python train.py --arch="unet" --norm="groupnorm" --weight_standardization=false --upsampling="nearest_conv" --loss="mse" --targets="nearness" --optimizer="adamw" --beta1=0.9
Rows from block 8 of a small model that predicts nearness at each pixel, named by matrix and row number. Each number is 128 + 24 x the weight over its row's rms, rounded and kept within 0 to 255. All counts start at 0. Numbers have three digits each.
After each channel's rows are labels from the 100 images, of 14848, where the channel reaches its highest value: "responds to" is what is common among them. Only what is clearly more common there than usual is listed. The data: renderings of 100 made-up gadgets, each built of a few solids, in any pose. In brackets: how many of the 100, against the usual share in percent.
# convs0: first 3x3 conv (model.decb.0.0.convs.0.weight, 128x256x3x3, each kernel summed), inputs 128-255

convs0.68:174179153142112099093117103143106065175078124182121117126136167130145141129141109172169087074157138115091128122092149161170132051119103117126124155127077145092132135129120179089110127138122113065161118089191144150130173142143127179105149136101073120137142142198120115116143137139137057071102156069126135106073089108161169127152126114140129107133127129121161094054118121113130120060083
responds to: has a capsule (70 vs 44.7)

convs0.29:115131119150104137115136116141109120135114157134131165063154188126127094130119126107156122099033159134128157130106146119089095093106148132079158097131083093155149127117168165165156168159083124133068133140116062138091106135140107164070113138086108150107156114131122159106123150140101091154162155104139130110148097114149048164146162136118145132135200126100094107144116163151162076135142
responds to: has a torus (70 vs 29.7)

convs0.83:123142095157106123124119132128095123110135092058104101135166094111095090143077082137119076132111153107124155092132176091119145140080054104107114108124129148123065138150101141092172051131117113126183133090150116137080137116098091138138172156147069134132085057140141099093116134108148140120113118166126123143140146120132100082121153106094100109101150090134127103142124112098091120166137
responds to: has a sphere (49 vs 24.2)

convs0.47:132151136129130070100122102151120083128095124047110150105136097112127113117134144100130130114077126140121147122118140122110115075106135175129110123106108141114113139145097144123158089184100072089109086117142118113103117116148095046153101135081093114143116159109046113146078136130149132148143106137144104141138152145107120124126124159176101105141121133107127091112147092133138157148129
responds to: has a torus (87 vs 29.7)

convs0.87:169189146141146128141171084137147167151136169157105126130151127166181169134164164109166156114142137141077056142108170163157157124148158181118144123120132162128157096204143141122120144141135136129113157144152112099144136165129164124130149158089167136165140124166149120132138143115141104122122134119094169140053125128154155157108130158097134117133134100153142145147136136146172155010080
responds to: red (28 vs 8.4)

convs0.112:158134136120133143125138126137161094133105092084101166112156129139120137113092137107180105172134142117119122117121094170115116134150179134159164100148113106106126194109181108160159112089104106109133121128181085118125112121138093116099098164097094147132095153100138082155102035107143120112097128072089091053110142109126093131112133138130083086093139131077117107144121106119087129134159
responds to: metallic (63 vs 33.6)

convs0.79:105185128155105086083141066121156058133162160141145159152128134137116143127164126123158112087068105092139065073127105182082123067117108086149128091105140124116173103128111095109126123149132119104140090121108095140103162166114154149110125161135138114155165162141091135142104061111167121121139151133189110138088091154126128142145107121149142148117135129060113099096126157135164120099097
responds to: black (34 vs 8.6)

convs0.85:160116142123125094103116121122135148067112157129140143125114152140135106127102121091093092136099089143161112113119129122139136118077094109147098140101133115157114119122120150140101102083152119050129111074095132145075088162091133151148136121147124133121105087110116142075112155084093134096083159156137150183077140139180143128111095125176128110172138090112128109111146155091144141123121
responds to: has a sphere (50 vs 24.2)

convs0.28:109172167135148103086116062142110111132133129130111115121162105117131127126162148126151112091128110175081078140111140160123157160138103168159155122109078138136106122148146162093157140115121137120137122107126170128133148137116152165144124132033157124106101166129109091080139164084161103126080130124099120124124135121199150120124135089106110137120122083151172121145145104158095142105149
responds to: green (26 vs 8.4)

convs0.114:139188100147134095155114152146079107154090107136061088099127166125141147069162122090091132165102165089147144126102137097123086117127136130135137171149145100111175111122151151128207151082079114128115127125050143111108104109135122168126117104145135117085178125134108100142080139097094081174121145078143105086115174079115144136163106162133168132131106136123130119097107138125151136118164
responds to: has a torus (63 vs 29.7)

convs0.44:139124126113114097132124149077074162134108110139108124118085127144089142113085147111100129134156084148092158133137113099126113176129133082106121086119133109079135102125096142144151090091122133112124118117092147159151107162061134053128111130091128133133123143106120082107108129051061113122075123123078113147108109131093101131122100127072103107133089107103082150083120095082158098146120
responds to: has a sphere (55 vs 24.2)

convs0.3:112108138092118150112148065127092121136107181144170121100163094123144115118116107163143119151083151146126126124106075161143098106090174140117160069149051132119150105114088103139155136110114184157070096123125097120156132105105111103078125149122094141110136133153181111122125136120117088130118156093127099155116138130105144100167111130111095146154122135154113138149124137143130134092050
responds to: has a torus (67 vs 29.7)

convs0.95:156118124073120132068138139171105083150132115164129104121116151157139199121167137129124139145101145175146148107073119143134071166147145144095122065152133157102100110094126131162124131154054174125088091138175108129149144123107169096098098140068157085098159135176133133151111163136076101159097081146109085114167087124084141116083073150120092160157124150132122102103146092163096108115157
responds to: has a torus (62 vs 29.7)

convs0.103:109116137142104115122102105135158118081141153118133098145134105139184133103075095125087111144156109124065091094111090142109111143084123117153133141131142173142111101076154118150098091093114156106119126099079148182121070136107128131138110136155129146131067080146167118092109144026178148102123135120136099136062109106160144137147088103152104142145089102141102129121148121089101119127134
responds to: has a sphere (79 vs 24.2); metallic (75 vs 33.6)

convs0.70:152135103046082134060116137139119128108159121130106097091130158135101111119153111132085062078090135146142114086076095151168120121094127172159137144153109096171089117114147066128103142144094137070142135063088094121119057117084068121118110162142132113101132167122169127107092131140121129117140079135102148127113079097134097080171116110187079159146157096101130138109128103145127117129162
responds to: has a torus (75 vs 29.7)

convs0.81:160087142089102116104074119116083156135160145175126090160201161081124136131100114131127040153123075115162136125125117128124144171121107099102060135133094125135118123139077136157074188148105074115101087113116097146133061140142104091150138115133102118102152141116114138090094063169129143087138101112127132107165117145111106118175140122191129126129135065094117123077131134105082136138105
responds to: has a torus (79 vs 29.7)

convs0.84:163116111125096120139119121092141105108131117066125125095078067126108123086144123111150115163111114142123138100112112088096077142112134071107132119141125124091147127106121083100126144121124112144167139084135150057123126124113119114126072124149142139125117106136127078106131085136163131084148113081153049099134112079115084128175117106170110147098140112073085124104103136119104151146143
responds to: has a torus (92 vs 29.7)